From a checkpoint of a small contrastive image-text model.
Model: 19.7M parameters, encoder arch swin, encoder norm layernorm, encoder moe expert_choice, encoder num experts 16, encoder patch size [2, 2], text encoder width 128, text encoder layers 10, text encoder norm layernorm_no_bias.
Training: adamw at rate 0.00095, 4100 steps, batches of 128.
Rows from block 12 of the image encoder of a small contrastive image-text model, named by matrix and row number. Rows with one number within an expert belong to one neuron, the router's apart. Each number is 500 + 40 x the weight over its row's rms, rounded and kept within 0 to 999. All counts start at 0. Numbers have three digits each.
Before each expert's rows are labels from the 100 images, of 14976, where the router gives the expert most weight on average: "peak at" is the part of the image that holds the peak. Only what is clearly more common there than usual is listed. The data: rendered made-up planets. In brackets: how many of the 100, against the usual share in percent.
# router: router (encoder.blocks.12.mlp.router.weight, 16x512), inputs 0-102
# up: expert up (encoder.blocks.12.mlp.up, 16x128x512), inputs 0-102
# down: expert down (encoder.blocks.12.mlp.down, 16x512x128, transposed), outputs 0-102

# expert 13
peak at: middle right (28 vs 11.1)
router.13:524478491517563504492533525504482512439533467508403517562500522474489571503415521495516533537559557478496510509478509478484430507508422568546466546537476501520457451445520519499433493475484431483455493481519452482560529531467494505472479519437604555488431521512508433537531475532478503553541462564569567555463
up.7:544571525514499502506537549554425503415525514550417525539560536481476564479482568505467477496427580502513435458505482537528513441511414527533555502477544501502421497510431523514516477512588475538489500460500538507555495505459464487527479474438568546485471487550517439519513471563477556496547546509555510531484
down.7:477513560479476474488626476578474516469493519526499499512515521529510597475489534485554560470494487531537455458521565522489450482525517489450469454509539515491516465414496514446570489421553474499520468569527510561577498522489514528494505509482474448517497491572475429529422483531480474517465500507526554529524
up.8:491531511437446476532451496513546446591515558537479544479488530524441405506524510516499462482547436447437476518488486535482512526512566501449584516445505469525547567558485435547487502547530524509541567503544548475467434466511589509584529527469503456564594466460494620443516497493538518485430462426432479444545
down.8:501472465561567523525535547462506460508507586531465454507472569497479415568471564514466520479497480509559497488565512504505461545543494476489470495443502535480500434443453470559512541574487450463492427496544482551503464502515520529542509526554428542511573521492537419531490526509399496470451529538558462508604
up.9:480565522451474495521506511525416480441482534524498505553582515464460534479507459537488498507516486483482462505429474506446531525496499466492507538530491523513430532537425577568529439513576536476488465424472502449561523512430461501497534496474576547518486491538567558478473529483500564441553560487448492514541
down.9:443468536541476531508542489522484501513493504478583509464537506500497552504537540497531523545512451498522425488521442480514446558503536559533477473449502509522541503455519522482497527435479493507548470465456546496497535512478509517491497506473400484517439579565532464497481496469468419496486467559528512573440
up.10:534447456514454537509479474534499484557512468450501465487443487544508447524571575491451547545528532537498481547476428485504472540543506457516526438561552527451504555465502435460515544510501533462520536478476519449529447555444536422487546520510527551543545490511551529508502466478444414531510525512460505518457
down.10:548526527474527541573477419498503469541457525538485508513437602430524446523532391523396531468507508604506481526490529523549517567472475502519547507496538481445424517504423491468510433496522516540553569427453509445535500504552528520514548586506540541460551500387511591515572566490409444434520482472475452534453
up.11:558476507467461531564473504461482488558497503495512550446544419501482489539545444462550446514474452474547582487488519398455536490526545498503491522496437453562527470534573454479501532547476550477544496561565454417443558467529526558503437511505514479483557519530496497414553477523490517499484416464482461446450
down.11:529541486528563474525404474539509449548510520592545501499536530493526433555545539502467470537500492532507483497477526550479475538488509513490562501513527475476499479462493524582469519529450472446502420465446495485496544450447541510521384559474464452504476475461507519481520460419482529521474492494503488510539
up.12:513466490463399511468503450549509521498478496485493488460455546512431462516513424484459474497477559520509509468458509515535495532552496464496569485529501454505473530538506482508477541520531572491521514462492506497476484466549556504526561492536477512530502482513525531448484553445508503496501527510499441463540
down.12:408587528539561515531467456533497457414475490506459455498440477422513472517451513526542507487436510570492435550486472509528535530538386553537523521489463469451463553532494444497540480482511464523550495617543477522496487495540458493456481513497480472456469500514486576514509514490542592553457472488527463591504
up.13:457480481426533461493507505497465537493522487500520504538424485558510496519528508498427457499519492541485517555402431491535558436460450507512470499451503493480496525505523510555602486512516494510493471457528468471483478500453503553467522429508574561550482567532493449506515555546493538402509473536528515487481
down.13:569565549506551518518528486552482502503506505480471486522518525518448482503523481580499552467460488546507464524527574503450561519526515518484515506516504522499565444434433434445509514489521507503522514568496519561486435493528515473464481496491454453484468492489497474516480433492499466489465481551493506503475
up.14:443511489480503447574449449514473481464479566514499518497493426539483451505545465494464444504440541569457445496517497509510536494452510410507515507436511521424547478475490445466610540532485515516578519532503504536439482460496406464537520491525409514522537517581464475472574490459549540482452465454534443447502
down.14:522551493475483541500409521472531501478473465473487500530483590470568514508545519566492492496470573500484514525520494491476592502495468528478479502457588466497513533499511466549561453565553494496485534398416485536454409467542563542439466548553495441464452500454546527499440402528541510446510434558479499526494
up.15:504470431537554474505513497496569418515560485550547487485500452456499515521460496469506451501489475544474538485500464469520529515565503540462456533490478425530492554545524473495513504499475467566574543417465451404375506533465480547482471436472569429449501536474495524427540588430483547456529495410485450502440
down.15:484529563500454574489503459530480544492501493457475467542517549530508477508459501472526559509468542492543464497521458483567469512550560563458436493483482533452575496515551513489483487559526487431500467548469563500463459456428471494489489541487414499518531471494562425465502498535520480511457414522547455482501
up.16:442471507573503546544491537469480423525472467570478500484528498434474533521467503462506471580515484540394494507513489427548493529564464518557507522476468424545434565553506573477514467555520497564595536497482501400508559550541533510422503507465557540411498565480476511576536586472523430487525489487517443538427
down.16:540510516503500534497522477578510486494494479501463504530481525481477458491490553404546518522470467512571588557461454467500469520468569517424450515477578536444517425481525539475487437552510443509493441513549530553544510517452487524510464588509503510532534482533535461585477495569471486490529454535522562489568
up.17:447433464509495465521486500520541456490527415492459506504472495470472498463500534469455462540533479506416507496449452450555485485477449475558494510525501484556469534512502531455509476544508471543462531429526465452501513545469490477426491489475621546486484534524523479491541533505463541465580490511495488548451
down.17:534531586509568566513497529539488499511531528512433521528517545547478444489500527479546561478466491481594484509450501523449453505463504506476466484461493550523548458472492507483578526485590502434541514515490526548567453526525592463534500575479444465530516512513472452524505427546462424492471429503510515500548
up.18:509548459518442437519547493573496478436561500524563551572538488495576560502523510544544496453459537483474519459499527410479463487458515531475533454462457431517464616536428469573508543495496554500554435475465550456487502548474396499480521469496488475572528487539502533468555514463519599477525509460496443460573
down.18:424566484504532460418532511430439472497452447483515456532507471546514424555496514481527494492586474450526442558520505531534505431516517507366539499495473460513544485479543486508579535498491545486507485401503467454473493479485556519482540438504430482539462434531389471497429486479565483481472515502480504503508

# expert 0
peak at: bottom right (38 vs 11.1)
router.0:497474515543437572499404449469510523539481491433546481471523543500475468501568480494462515546519520496536473547525521436507504543525545485548517507593544486373553454473471505506525471527506561530391485571552553494522534509482478515530526551550491515475482481440522514527422478535465493583501510582502571533514
up.7:515542482430524441542537556526498442491570516510520491438523436518519537497475488445591486451505518468468474385472536470454548509481557531426518487468471416519465543499546522516411527475498472542551540528478502542457520472557541580495551440478489417506585530532496514474542501436598502460423511480463477490581
down.7:563446501587512489545457573548529465462442458538519427544596541477552525528500558494496463463422490529592471559515478465488465468566490473481466492555486446465511538540513469510509455489413504460600466464513448412483543529444453444430490527515505409515451474617478399485503486513517457525549489542522493539506
up.8:457486557478533461470511541539455557473510519481452556493448499533494551480433469484514479497530463532395500497497519486491508425448496538546452498509390475527440577546489465472517508542488478520492510484519481498439477538489527495451487429514549497449546459560478495408527474490514527469544442454519549486557
down.8:456545510526533495520419508421492484566516457513456495521448510442517451482499469482500523471543482509476454500459417454457513508571548516502512501585491498561535595437547440521509480443498556437571522511471415459487552439516524495522536517452539511528483480491495430438548476483447483596525492492500566475475
up.9:458475494462496519464463446521493516532517404453549491425482530555522470568472500502485507514518449513466477430452539485481474518453549477528509515591444620517527524463567445523489539466442463473513400531485436543477439416463570546473567456476517487517503487487526539552482483520535530508462450530488493479516
down.9:485493509445512542494580539553459481466573453512480543585553480482469524493451513444562490491471572538521460479447504517518433480511465522532493463573503538538499484443500503489471467525488441495559477454537489543515499464525511500483459498476526544475478522539383563522511497506525521457463523487552512524524
up.10:488515470468458475457544497551509529540541609468418521516478485571500517546483555566448495480580527522445453528474538549455524453464484498555495473515529512543476554474489391449508511471535490476481492512496514499504387493495566429533543433489497523559491488501548528553504392484517524505506497482524504463508
down.10:513525507502460507477518494415449477528526495526474496531517480505504470560444511522526496498512481470521515524488436487532503491560483481482496527465508520504508511564495579520536462523428530508566481503534536504525503518528528449505547542479493600525560477522496460474556524491526472472508440497458482515446
up.11:517507592552426540526429410505399514502489557522507536568533614468439426474515501506503526540455514490515441491504476624518523514569505483486469483561534533480510404516513492506421443471536529472490479509519539470524558435525498467464513522474471528427504503447529532505492472516434444517545543560496548555481
down.11:470523503504466579530404460463469554508415528535570533430446515552481473482436460549476499470455477402556491553455555501522533468512510516470530525449477543471553518533466458550502504545513557512494550530543563520467441465471484544539500555515486475483519483538521574436533528508548469498474495466462538416542
up.12:536490476534593569441513581524599454542522481562512527480417489483552479487461525470508472507489484484541494473558530491470424546534621491496512486470423505477513461486503463473504479427484417533474506476461366533478440435457510533491452483443524495510538488492445445555529517494483509557492540494534466561523
down.12:503489483497511498472556477424477491497483465502509513518517488456568556468442483528451535507545476526476431525506546533586525423498507502516502440467458539557551466500490433523532536500476557517544384514482480538488493571539460503482524516513445503401443522451456480516495581515537534512543405522618519422462
up.13:507457467527569497527504466487504459498435475456535424512471536492488503559511515500506477580509474463482552539467487504443484463509425481567465512518493555479501461478594535504477473489497449499483476497492420512476500549457525521502492494491592500487445505503515478557532472510505515561477486504520542553518
down.13:506470440508488560496461575460490453472445481508433505515493511489491484560491466516495527582494484470405500429445502482541493490492426449504555505481458445549511525452476556463497469509509446478472500503486468429528516502520446521472485481501578571476503509532470436501537562531485512455445468489568504534494
up.14:462540527476567440502530522532483504479437567548470508519498469527460540492454519517532465517603521456481491459521497515413476465516471522493437508420454534592387530585507500555545479470513537515499475492520408515468467530526573567491443423488509489546500508575485443501522505454514539497499401502491524506515
down.14:563527518485487512553427393439478566544536465481445551480566464527491537504507467544556498499468551474542525467495462468546515523533511451490615445553533513437484570510400456500495482551495517468559531556489569494477479518502514512564446555478476537493549490457527528443461528515495476434507447534408472547431
up.15:507509553542415555579432471526397508535466523509493521590511568447451482452485490463468519519509541446440440472473519578539477522505507473499461476564535490449513457473446486524469474512598519507435528530534521449546490415518480439495516497554536514426482547449570566488426461520484498517553491507496543519484
down.15:521508524489441499500497465501497491533490501570561475412553463525413511504505431523591448530535548486520527524451533572521493535512462496474532486476463557498532486550465465480490526519505581465469469518577572483464506519529511506523482527520400465528540415517497548419503544535560491468434508452465453501529
up.16:530525432515520471522483553564536484444481442501452478507534429529486522435430556462482409508573510558456461469479469458485486421535469563573560497510456438491465586539562406571502525507527500501549582439504464475431435470476504469463529455536489446529431523537527475487529554433478522490475524492476514524538
down.16:484486457482492498530483519451468575519473431422483533496510474426582481484445494453497483447505452469489527479518523489508478565470512552561501498452480476471497499531532471522502571523472526508527402547510466479504492472520535535493493526500499537534559480569448533465500439513456577496489544489502462546433
up.17:554567458520525486490500459569538457513571510492442529403489423561534494555551486463553529444506480527461519459505487470460443557453610489518528517446465437566519503469532468379507567457482458507590560520375513542428518512535613505497546413498497467534579514512502479571563465462574486495456470505477454548469
down.17:478556486549497466473542546500541494511554469540507520510557495557529478527459515438520456539505433542513528520446471514521469546621569443562462430499493551531495501514533461569506462447474463597495479466560521466574429445545532523443535538511532489509567488476486510461488481502508504472458487591554504510484
up.18:470487414467539459418540508578536464489548451482482536461484470549529558525542483524492436465558507501423524478507533418447490513447527536499543490509464458621480553502518403482503559462474502498549559488414477507465498560475541474509493453492510449537537510530472490466525465444492614502439418466533468456551
down.18:475382436491546526484509620507521480481511438488507497481475479500526501530458523516499458529539475561498558535508430453474458493483493515567422571513442466569505578449535467493494478491456493520468512509481396453519541476421570539424462506507603491459487474564481544485488530498503543505501458530565444515489

# expert 12
peak at: middle left (34 vs 11.1)
router.12:398563511420505535522485529491498496467497468491471500558499442443472544525485444490509509554411481516476583502482491551459567479503490441488526510530460505529512491499544463435467455540475467504509543471475509518410533562470483464571481509530516497488507466526493595427499481510396521409482474480575542553526
up.7:462465548460491528464529566548462488494515491570519456479489470498508482532514464394533464498473430549497516446493457514532601559535510468523464496546459489553508596556499470446460459632527574532487464470571490490458497467469542548504462458525493527462486491537422454449503534532537548451543555484480551489535
down.7:508561564558449547498515496580474525507502514532490510486563454468478530388537530484510501467517514546508459499428444525564564457587546492547501523545465479422505562510470477516507458560603447457479595494513537499486497568556473585527454454588464520476429475569426493490506503552502486489492509432455388439473
up.8:527515523500470472418499528497512497491476528507499510474536511558441510471463532475477465517483565489487577564503519445516479487482463567450441521398431451492500527565478482452576472449535494506499540499513504481476587575514542494483538503506543474551516402459483500399484484471481522464494473548466482509468
down.8:514499475466525484458472573496548438536505455493496387521484491437491528540471546484505549568563485550589513559487584540472541405493509443515447498457526547529492502507489492523536492479468540498498439475521470521488455449444502549492526488568481483438524541463511436515431494429469537519534627559532529503518
up.9:524509574468473474475580516494496518501509550446408469525472486481538547506550510522417456528510501523501443597533490476484533457501518511499456482522480544473508483455477501507482537430509459517455566465508473525480462533500479471475496580481583528500442489521514470534556513435530458538496507534533521436501
down.9:518571496510509453506573515517568522544515494508529533548534470499595532596493509512560473489468531510535564476502501536505530477503499505446462582495548449556432435570473481480549556493529508465469525464538537405500484467516550561518446532482530459548365548516484528448472434509523478470457498462453527526405
up.10:526539460518518489505423493530449499490486466510480411475504511498411606570461472508473528444524503469479532496549525497535515553468473540479560534500434474528497545495514463472481466552410444453499485462580563468516583540563540553453474455440518485472461453503489506491547459479553496464475533427501516508520
down.10:488532564548570605585585535501514479490533467497517559483550535500435510541484508448474461527483494513571435398511502523483526588515530490532540539472523532475543532560554480424491532539492464448458574492547524413508371509557522488508568513560559525526483492519500532507574501558510414511520479452554450506494
up.11:476493500416571489464517617519521494450548502517468474477500478490506467488572462501483522562545524521534445504524507436466501416516470529524473407519586532480539490522467559520466452524477471576460530518495484528499444518557521463499528451497491470523526547429519501505449488559473491478502483519435544555436
down.11:501482511500462469480509497528452479478516516469438580565465466481532475451512469473529509483520544409495440508521440478552486495462493484504439509532492518479380517535455458503515490474498501474508439479519496538551403523474534468499490564586513469459540516500430473417540514507560443456467540528576467523441
up.12:478537502453504518453487497489516491509549475537481496433489571550457519490443531482469517529512601554462542490518502450531528481526584454534446548480546470476585447513582482500507536493523494497485455573409540513478531483572502538546508516542576512432506541476535445533442513573515519523492434490468560496513
down.12:545489534517516575445526536403530502522505571501486467604534559470519491476422459476509565416462500413471460509434486457527466440494544499521529570417566472503476492469488474554552530458506494549409547489478483537534446492472407471457515527501498465425491511566548480420434477503600488571463525427448424449494
up.13:489414502523482494520530477467419476468400509539622548481455472454521454514565492558489460517484486431429505523567509443492465447495565469511492580541496470478449572446430568498482467442509452458500558435499446542490405508459503564408441484514502457498477565466581511553499416427535500504493542533482483499545
down.13:434515566517501527544496383484482521489472514461500430447498492514433564504509409535508542556505574520501527578492515529473551541466444467429490506510496509427549505452484454519543461497554456439466536504500444535514461444512428401491538460445504516484425557513507444522530537466515568461510504482475493528477
up.14:455496637508508605444478462504602397500451480580472529434482506519512442481458474485533520553496514471545495482497561403528545470548481524474456514488526478509462480470523463455525476586470567486521429491499519494474481492500391479508509544504493425439525486470509511438521444610538450565539481425512429546522
down.14:545441531583497494473484460485481508470502495489442509519489525544535491490547493486474517497514525488516532486469450468510468489466512522527518483467555505504456520497489498518471530545506490453506452460434464509513512564533502448495490501523560535498551477499563488575547509441453523437464515531523478543551
up.15:522539424562490474498414477543428510496474526432507518446487487525480531504545447586533513540484448507485477465470471514537449533489501587466491460536457534554487501513457485459505541473480502522526495508481467456489492552434471385469472556494401557560462518527470590490477537456525474528615555524557398504491
down.15:532460567563469494526485500437490516535542593516451494510466497507497431536451469505569492479543524562470464477586525495468574455553536472469552476479494446524491569504428615544518545521505385568467521478487480452500404527543530558477420522526521423502502488529448430410470427477531497530476496397474488529501
up.16:480511507432541466462538503451448432411475478595598527476488463460478512510529468495504509480483523594461458517472488444514543532493478498559489450505470499515481522586505503427469518504455480504541482472458424507482474445490557472428497497521553496501528493468516546463526515500577427421547490449480429482575
down.16:520489471495492488443434527490500544463465421483495496500517436536524454427572507448524491437509553577467510528465533488588471458492430460451530506521472455495489514491449532416484504487563542467529512459465505586596531476516555481513440526525544489539531536555481545540509514540500551509520551513513512482515
up.17:478494511526532505563471525455466490542498498556528484486506516510553513606551461512571465492522437489435584462507491496498561547496462450505505537521479515582462547485473531493458494517553543441568490423576488551493557529540533581517506483529420495554478465514491528476472506514507494464432592503522507508544
down.17:475533509550476537495504513555480490484509487488471502440571437568471539504465498523508582491494533530494499466513544517536497509574525500494492531490507497493518532541494507535535530542525466457443536527591529468492455415535546501509469474456498499397465478513481486525506484495480458424549538491524421606561
up.18:575573508542475505518526467504450515443524525524551521522548501503457544458477588493495440502468540505444504500520457488521491530536436486454513439548536517490519423527451507443494445567537490537489505567495490520484540490454552491534480514534467503492454487441482515475500502542493456521563479526485387532504
down.18:493515565466568524524526513499532510560490498481506596406567521481470454495488501520498581487520498439552461517556525509497518540556499488476473441543476394510564580475490529511563539503489434442506465474523500470539483519503598480534495488488515507551568523504481494563530490423477538462491518501531534466463

# expert 2
peak at: middle right (44 vs 11.1)
router.2:484467511530570491482543561557529466492443492466488486548515516505488413524465422566512469499507595485513549540469564541479496521584469481402470505474507476573495558460530489455539461486480539516530509513544536548422529446447506499531515520477482514510501482520518512520601553532507457475483529459451534509522
up.7:494422512523518515480507500445552510490560507512569512576528495473510448564572582464509511448471522442535485515507526534488484551493523521572469502521495558513532514490542539522464556404467424503363402450511482552531467528448471424466518529560547452492542497484511511532474488595580547511465516492482524453476
down.7:502459524573446460487510479561480478433507511506511543505554511469531487453455504440544462600532457483462511480477496540573537506452492589428518449518509543472468529510484505483462464514474534554475526504496395488455518515456485458445489460520516442511521477516532462470543481576559545472470424475558443518543
up.8:461494434480542568490474463497492516565435456546495420530489531532487484483563421530407431465589450497459506551536512467513548420495495503533501507549500476481447543549392451434586474497517535496527488444540465501518470459498485493449529453486482460410528529526455464547483515484539450472566444490557465546465
down.8:467425577512505424514510530486453550439478500517523443471514473608472497468504469547501488484482480522489453548483390502611422545451487513536491515514528547485497573516426557542477529479505521430545475465484522474488464539565587492466548444548497522523455502470456519449500568500518455469453501486493477474515
up.9:468540425473513495497540505493493524453468466545519529452454584498486573494471501506491451428459513480531526532457429558501479558540579485514487544508571450478507487554483457454486418612488512562540534515494504509524471464548494587479448483421458480465529452424492439478467513478521553527471456440519390478502
down.9:501474528501509458468510475516452538536528524433462485511565453500521566417437463497532561527452537508504530531511440440523513546516490462451491464531475501507434517546509536511554451509480434444476475493400443541442491536489548514521446426489548590550492452570499527500499536508563485429483505481520486461488
up.10:533481449472508550512415525492481541441502464469513500564521482545445521511494502523511452509553499460492502549450541461546479469425497477474429447462475558465449460511527497559572503513462468591403495499508496486503510479493440473463501484482519423475497527515504547497446543527495501532433494488561496468509
down.10:610521417509433522541455538425502491424448524511583492578525542510470526430470534420554521511527503425495515511457522448479540538486442514517465474495492479484479492504460531482443527515529470471543520446540427416568524482426473483444506486475463539556541483499501421427490403498544468518474559512508439552528
up.11:440460492469545487456445493570496483578490534447492513450442538486497544491517429548526472449509537499403537546476550466501550509416424489546574528511502510588523587476521550479533508466469584477523483487577466519532510552508563483447542525479512517575480523513504450457478441523473522410519489535513514474528
down.11:549540512556457533508485509525527537491487515444516514535589450485476497522503490500534542460512512438479456481360438498432487502504414430460486578542514563502491533559472484543500533511467525451522505534490479522516513508565537516531489488540622533542446452527505536472435514492589466575507533519474482465443
up.12:482511516487503457467465578525512527436512479543535515556497510530439569435465528564614506485488559495513505430444536499497394483473423540485534481542461526536463519453480469465467531432512462514474590493433511505521551556456479478474489494417499495511443512465513495622471523484517545505521499518505470443487
down.12:470397552507404518573509562486450424544459435465524538528592486474489589510489568482519445494506472431547516498476472497495510541511469494505503459479600457494418519505569514442482519414462493458633579492490447485505535542571535506483535462508487508570547500534469483499509450485461484467520522461500530568427
up.13:445425464553493480426501521559507525550458483496506484427550411501450468493454561531490450504538537524421496538522529503538416482482520544498585429582464483569506496469478531494500459482495553491552494492471430515532531553520454483462545446517570473482573442453556567576515562494511524531523552593489437483444
down.13:481515485520467457564529519542494495462446457458485469537493488465493529509500417463488516474494488450506531473518476495588527451457487496471526459495524462520497563485474542518458478525534480512464468485517500497481526517492515471594498565539495552531515476554450496529500525441510457520584530481619528485442
up.14:448487475576544566502519526525493521601485497477556490603414526491493415488556500541437518501537515551506462492452502411623535466609433404546536527540526428548450477516485481497570469495533547466497504574550484504602478531506493439554541525484501559435567521426483452470514557512461420426555477559541534542447
down.14:508483499524596482532493529482474418488453407483486466503503487520526491526543505439556443547506456511455517530390495492583440458497505512468549488516480483550466539485498565482456533501471449574528538516537518457493507552533535455556532472481441513510540531507485576483514522464532543528555535438520504534496
up.15:456444496509497595496535512474472546444471427579544524560495557437579471467502495472464433493479492496473484503559483515562558537523445476530557526513534529465484512536458536508467528462528464548442499428531544517508485506531513438469500533491510503506522494471523485496538559552556548508498509532500506483403
down.15:441493486485468528505544435474477489541496447421521581447508490421496467452442471527481547537528478466482525479486582440559434446562450490457506489472462526469493494502516559462507424440544443460511459477510492461499509508500471490535524457444487468529515533517490460528457526478479477488543528478522485503487
up.16:481416520495440523459523555514551396528503517516421553526506493487473515488517504485526506509545495473500506459521479502500465513541509439529483490510525447462433500492466448463452521528543537517448491481501521455482522515504481470568494573451483549536500523523504599511558484453520533511469443531534417548428
down.16:597546530501505503478445513496453515457524428534551445513505476514522482461580512559510500505461527477500510514456505430551504534578584561497480548502452463473521507517431534506528423572463481445528495529541507518490466488552424513453486457468526461495514498436482524524493515460476487503526530520519480548510
up.17:471527547508498464561490456563478488465598475482495456493501538493453579426506440473533560487499528566465451566490534523563579538415564554581525489492428528438588454452446539528424501442488523492491476477405467492503478466481470463554522490504489512536497578469531451467493455500473542554494517493469511392507
down.17:587490593463522516494516488543500470515499475571559416500523530496558509442521542431605424517565508444571471503471462499529517511609475426484473484532527471518522499487437491412461537462458448489505510465553533551459475550426420472507517513458512552517458461385522496475458494431564504519545477462525472521534
up.18:456453549491549471406551584461569531558528529458483555434524515506424544472578499501524523422438560486499505480519475550502489493435529542453480469488475513568519517499559481474445600491541528460479558512540522525446471525513530486538437509493489493506524446468437525523512479500556545521513477588535476483491
down.18:525571482476485461478511536526453535450522454556434569495497547460452578511470540581435525531497513473517511504493504486499432462530500521471460367460527455491416489570408412491499474527458437515489572529457514554573514489526550553514461522486481520540559433523528519468506513521519500509466529507582490505434

# expert 8
peak at: middle right (37 vs 11.1)
router.8:466465503519503453484573507532508476553515504508547514516482490547558523509501543506469487478507492484427474541524481438523453522438505539524421442440480415490557579520465460412573545527502458517568486518532525484503491484495534499472481489542473493538533535522426452512580493456496468479469507476505457477525
up.7:521514495471497537558470502484489448459520477570517432553518498481477537520546456439444440489482530558472561525495474560497541504581443516488499508587535482488481472497462542500469482471550523495517665453532533524486512393474473510496522419394515484435514533473515522378514504491500499526512550493483506448488
down.7:552522553578470580585555499471517504499482475535476575567447559506423459503522495477567500424497567498528421466476501461562483524514545484495564439507504507467545538507420510501490537518470502533508439543530567507504575479532550470541444532514456495520518491491437463482536557499540487499519466512434530508482
up.8:469577541426509465515568499516460512509474503561509474472499461521435527486431501557491466469466466466504526401516469486449555446456536470531535505462445465585434584531494537527557477548573515548572517510483442502484530532471438558511505447458479482504476490558465489535448461531529549483486442467516509470519
down.8:545506552518561487483465607469493443456523458536490473508551505483545512429488503438563507479526523505457456534492465572471461456579534535489495516511511521429547476478449516491495538463478452431501569463440550450447498461523520491520457509443396485445517460492451406479498456482528498493511539565542524514536
up.9:517448516476497496510503507530534428503494520463552512464440492544492449428495462539459457474578399461479543501525475425494482479412587486462429504515524482424541521545470463481510489507509538564519532492499480411485466452523515524483509553526502505511529513572550492463526505525488481496533559426484519557426
down.9:539479403514486518482490477586453550507501530544455504560473474494469493470510517519443497536555517577483514438540557505550559467410468457545481544410502591505487523520454519457477454524554487501462516487499525450428479583521432452446580529532475487440568570514542479542430515566517515456473449453504511499456
up.10:445520486489496464459471525422557478442436429563561488465492484507437500528440448583492464528442562486488433491550471491516601483514576466509419508510444424582545528441541470495467488471488499473478540497450496508462471448490484488511420424513535501551511452502482521425496488533534545530463480476520556430502
down.10:498476551467439546519543517532482491485509514531468494539499522570435532538465526440555499525569574545456433471489485468536468532537540503558512490482465520524547518402439510473563498473570465499502505540531529447490461464550557560511491412460469494470482516521477425537495500562601456423512518487520504526498
up.11:490415489523527543519471512499461425558547496482554493561491552490590422525521528463481501514577502461504503479470513462465465555504519484562546480541493549486477517486480476517545507469434479499463466422490418478527476516497544483487587565482575556464502521489530546561556516555455536497521519467533522554471
down.11:491485554497486512520507447410541483535513523492519529498439563428482455532568519512506500467468535502496439526532455477542431537463441444479526483547472511521595515504477487497457488518513480592515438525405491528533580553466510534517542525552533596471479511513483501576503535555463467461550507537504527499437
up.12:433452444526501456468496442535535488498467490448438500467410484484494486462485516548427480502577482507455558464528517464432498431426549552469376490491438514521484453534473413458489457477546499590466451530493494439512431493490529512470531522548471478518509535483550454524472479457474524517516439500434509571445
down.12:524535501538506533438556461581490529462429511542420485562500563562476537460471510497452485544536447464450491479509455428462515484433518506553465473460499518427533501516450405420518501509461464468461528471548546431462419506518465618432547460514469529466512521481531443493484508487553486467511459469517577560563
up.13:546528515500541461477459501419520461503528506498462469427446478547557489571545489489485530529524508562537469505592558545346573522522520474527531598519426618540481465573508491519496527442469512467502553414454489511413567511499574464595514554465478521466514533507568517572502481506506514533497509544484545482487
down.13:554435516564527449472539500574523519471528476484573465456470436520491550518434482457516496455477461504528545561538527496430550469480462471462533528435548484430575506523496480487501558514540487520421527447467498523472496518550469544504515526557452482485503520465536508479557445445564566482448470480441496502502
up.14:460478439517496480441571497520519447544477444479480449467451472506482478425465499516417452502541435499499512525511487493546518458467563469516408445491456514479505489532501437424504458489515552560490497525541472398528448464454498524473474505518504512518496481505477488460489496554491518504551533471505565583472
down.14:551508521457507451459492466524476509525496464506465558565528513500529563526460569444511520504518512556473568498491507418474572466465516453485434518496463511516525503492467431379498511515547457487426507527540456409514486541531457553479528530554521502486511546500523498535514497560510435439539505436529459578485
up.15:433543514515576511544485484437475489501442495538546423518480545484509485516515409519580466630406499567525522517527506525486526455535458514528485497537513489491441504521498575556523484533466566534445503452504419500490457490506427551513558437484544553505482505488540488587451466527501462498480527512500504503563
down.15:492442452435442514498533479539511466491514562438484577455494584454461454555535480510531512513520499456465415492510493499511512505425473523493534512485544456532533548432480526507425543491489469507492491545514458532492484467514542496490459466490555435584476471410492569496575501503502554465464541537535550516459
up.16:535450515521486491484525523445564445518447523524547464493428497495488444497509477550482490465455498519494527551534512493416485591490629485469498516474473426472534485542488477441539477439537545511494528457490566519444559483514516528463483553538454434449552466443491495477518488464475431476482544441441463444496
down.16:500486568504480520509510535505457503496464552537426428538527522486424606495481483498571454451473508464488518471468512493482452495584471476561440460526476532484532456474486522422475471586534463585480499551479453439490509426538528522444517498539481425494551578487466459452532536508513511505517435526549538518445
up.17:544498510537455520528517560537435468431516488534496518554542504469438469458501468464572492465437484492508547517535525501592522596524497536483479471547466475469424547548486552487476452566527537465557555498556519446539568544509452505443487534433550515444550549471455525427547523502445412491566558522511442566501
down.17:552505515487395528553505541535504479508516480510491533603541504431454526437540581455505494504442508516458440449467516475492491536461526532473557522488465543500552502548500517500534469472404437474471524583538501440533532487568484447418539512567460475472546496477503447488501510517533455480480482413474421507466
up.18:503485511499562515520486495544484487506527503595465480421462473525548466568519421429517500510521436505506547520641468523333511532537501414567533615493445460481448471498559542510526560522533516516431508421506460499462501507557565556506511509457529503390514537502498484581498510497540513499502518508533537522515
down.18:460486495487545435515446514457497526410518490535472439539477446471521558471413496532545496503451488491519538540524527414492479484474504509469471494414546480518465492486543499455532507512450549513476516503446478498499589507502525485453501520537398541405507468468459504510510552429566522506501533500564452552530